{"horizontal_flip": false, "translate": 0.12, "cutout": 0.4, "encoder_activation": "relu", "encoder_bias": "all", "decoder_width": 256, "one_sided": false, "adamw_lr_other_params": 0.0015, "max_steps": 4000}
Rows from block 9 of the image encoder of a small image captioner, named by matrix and row number. Rows with one number belong to one neuron. Each number is 128 + 24 x the weight over its row's rms, rounded and kept within 0 to 255. All counts start at 0. Numbers have three digits each. After the name is the row's rms in percent of the matrix's.
After each neuron's rows are labels from the 100 images, of 14976, where the neuron reaches its highest value: "strongest on" is what is common among them. Only what is clearly more common there than usual is listed. The data: rendered rooms with furniture.
# fc1: MLP up (encoder.blocks.9.mlp.fc1.weight, 1536x384), inputs 192-383
# fc2: MLP down (encoder.blocks.9.mlp.fc2.weight, 384x1536, transposed), outputs 192-383

fc1.221 098:128201168128128128175157128128128128128128128128128084128128128128128178104094128165172093073128128128128094128128128128128128128095128084128128128176128128128128128128128128128074128128128128128128128128128128128128182128128128165182128128199128128175128128192128128169128189128128186128128128128128128128128066173176080175102128160128072128081164128128128128128128128102128080128128180128128128100128128128091128128128128128162128128128075128161128128128168157128128128128128128128128185180128176085128128128128067128173128189094128128128178128160128128128128151128128166128
fc2.221 103:128128083160169163163128034185128128128090128128162128128128128128128128128128128128128128128153128128082128179128128128128128128091128128087128128128128128128128086185128128128063128128128069073079128128128128128128128128128128075128092108128128128128128188128128128128095128167128128096087128128076128128128128113128157128128128128128152128091128128128128128128128128062128128128128128128057128128128128128128128128077128128128164128128115128128128100199128128128128154128072070128128128128128178128128128128128196128128152076177128163128160128062128104128055067160128128087
strongest on: trophy; largest object: trophy

fc1.667 096:166198128128128128128128161128175128128082128128128128128128201128128128128128104128128128128185128160128128128200153128128128128128128128128128128128128152199128128128128128157169128074128128105128128128128128067128128078128128189187128128128167161192128128128128171078181128128128128074128128174128179128128159128128083071128068151128128128128128083128165128128169128128128128090104128128128128128128128128128128128040155128128128128128090181128128128128089128128128128128078128128128093128128128171175128128128128128074128128128128128128171128128128128128128128128128128128
fc2.667 090:128128128128128128128128128128128164044128128128128128086128128128128128128156128128128111083101128154128041128128128128140128169128144097072168128128128077057175128128128128128128128128059107128128128128092097128128128168128070062128077128128128128128099128128147128128128128128128196170128128077128128077128128066128128128128128128128176128128128128128128128128128128081128128078128087128128062128128128128196128128128162128087128128128095195178128128128177128128128128128128070128098128181128167128084079191128158128128128128128128128128197128128128128128106128128128091156
strongest on: window; count: zero; orange walls; yellow walls

fc1.287 097:128185098128167173085128128128128128158167128128128128128128128128128128128128128128163112128128096128085128165128053128161094128128128128091165128164064128128128090073128099170128128087128067128128154128128128128128128128165128128128191154033128174128094128128128128187128178128128128128080128128128163128128128128128128128162128128128128188154128128128128128181128128192128183128128128128128128128102180128106128068128128128128128128170059128128128176128128128128128128128096128128128128128128128128128128081128093128079128128180162128128128128128098128128128176091128128167
fc2.287 120:128128165154088128082178166185159128128128128128128128103128094128128128128169128128128086128087128128075128128128128128128128128128128102128128128128168128128128128128142128183128128121096106128128128128128082095128128128128128076128128080128108164128117167142159165128176158152128086128128128128128128095150082128164086128128128128093128128178128167128076128128128180169128164128128091160095128179104128128128128128107128128161150146128128101128128128128152128145128128128128128128128098128128105128128103128128128094077128152090128128109128113128128128128072128128128128128
strongest on: window

fc1.388 097:128154128128128128128168191128128128128173128107128128072128128128172128128128165128128128092128128089128128128128128170128128128128180128074103163128128182128128128128175128171082128128128098171187128128128128096128128128128156128183128128080161128128128128128068094128128154128128178128128096099128128128128128128128128080128128128128128097158128128128128128128128076183128128080107128187128128128082128166128128128128128128128181161128174168128128128128128096198128128166128128128128128163128128092197128128092128128128176128128128170128128128128090128149128065128171089128
fc2.388 089:128068128128128073077128128128128128128128075128128128128128128128128128161128128071093128128095053128028128195128128128154128128128128128128128128128128128074128128128128128128128083111098128128128099128095128080128128128128128128128128128128128128128128171128128128128165160128128128128128100128128128091128076043186128128065128128128128103128076128161128128094128128069128086128165128128072070128128128110128128128128184128093128128098098163128128128148128128128128128128128128128128128128128128167128128156128128128128128157093128056085190177128128128128128128128128128128
strongest on: window; red walls; orange walls

fc1.217 095:088128128151128170128128128128163188128128128128128128054128128097172102169128128128128128128179076128060128128128128128128128128111128082128128085128128204168128128128128128128128128128128128128128128056095168128128080101128128154128128094128128128128128128128079128128068170128128128128128128101128128128128128128128128128092070128092128128128128128128128071159128128128128147128128128128094128128128128171128144128180099128128128128182128128215128128128154128128162128128128128128128089128128128128067128128128128165128069128128128128128128164088156128128128177128128128128
fc2.217 102:128058166128128128051128194128128128100103187128128128128091082128128163128178113128128128128128156128128128128159128178172187128128128128128128128128128128097128162128128128128128128128105128128151090128128083104092128161128099128128128097128128128128128160128128128128187128172128128128128128128128128128155111076128128141128128128093128128128051174178108128128128128128128128128186105158065101212128092128128128128098158128165154128106128128128128128175128128155089128078128128128128128101128089128180128128095128128128108164076128171074128128128128128128128128128097128128
strongest on: window

fc1.318 106:092128148128128171128128128128128164128165128086128156128157128163128128128128128128128073098128128095076215128128128128159128128128128128160160128128128128128128128089128128187128128128128072128128128128079088128128128090104128153128128128163128199061128128179128128128128128073128048093128128128128128128128128128051128086128157128128103095128128128128128128128128128170128164128128096072128128128128128128128174128128128101128128179128128079206128072075128191099128128128128108128174128128128128128128128128128058128128128128128164128065128128128087128128177179109128152128
fc2.318 116:128095128128128128071171128128114128128128128128095128128128097128169113150128108128128128181083128128086072166128102128106128128128128128068128128128128161128128139128169128162093128128095128128069128128128091128128128128128128128128077049153128171128128128128128128128128174182128079128128092128152160128128099128171128128102128128128148128169128170128092128112114180164128128128104085128104128166087128128128094159128128128128160154128128128128110069128128128163128128155102070128128128128128128115128128128090128151068160128128137128074128128128148128128094128128098128128
strongest on: window

fc1.594 096:128128128128128108128128128128128082128128128128128128094128128109128128128128128128128128190160128170128128128128128128128128128128076100128128128174164185128086128148128128128128168068128128128189128128128128128128128128128172128180128128190128128168090128128128128128089128128128128128128128128187153128128128128195128183128128128128128128068110071128128128090166099128128128096061128161128128128128128128128128128128128128128128128128128128128128128128128128174084128128128085128081128128128153081091128128128128128128063128094128128128128128128088128186128128128128128128
fc2.594 093:128128128128153153128128089128128155128086167128184128091128128173150094128128128128084076128128186128078058128128147128128128145128128085101128128128128098128128128128128128128099128128128128090075128128128128128128232128128057128128128128111128128128128157128084128172128128128128168128103128128128128100128150128128128128128128128128158128088128128128073128147128128094128128128128128128128128078128095128128128128083141108128128128128095166128128128128128187128128128067128128128128151128128128128128156128128128128152128128128128128100128131128102128128086128159128128128
strongest on: trophy; yellow walls; largest object: trophy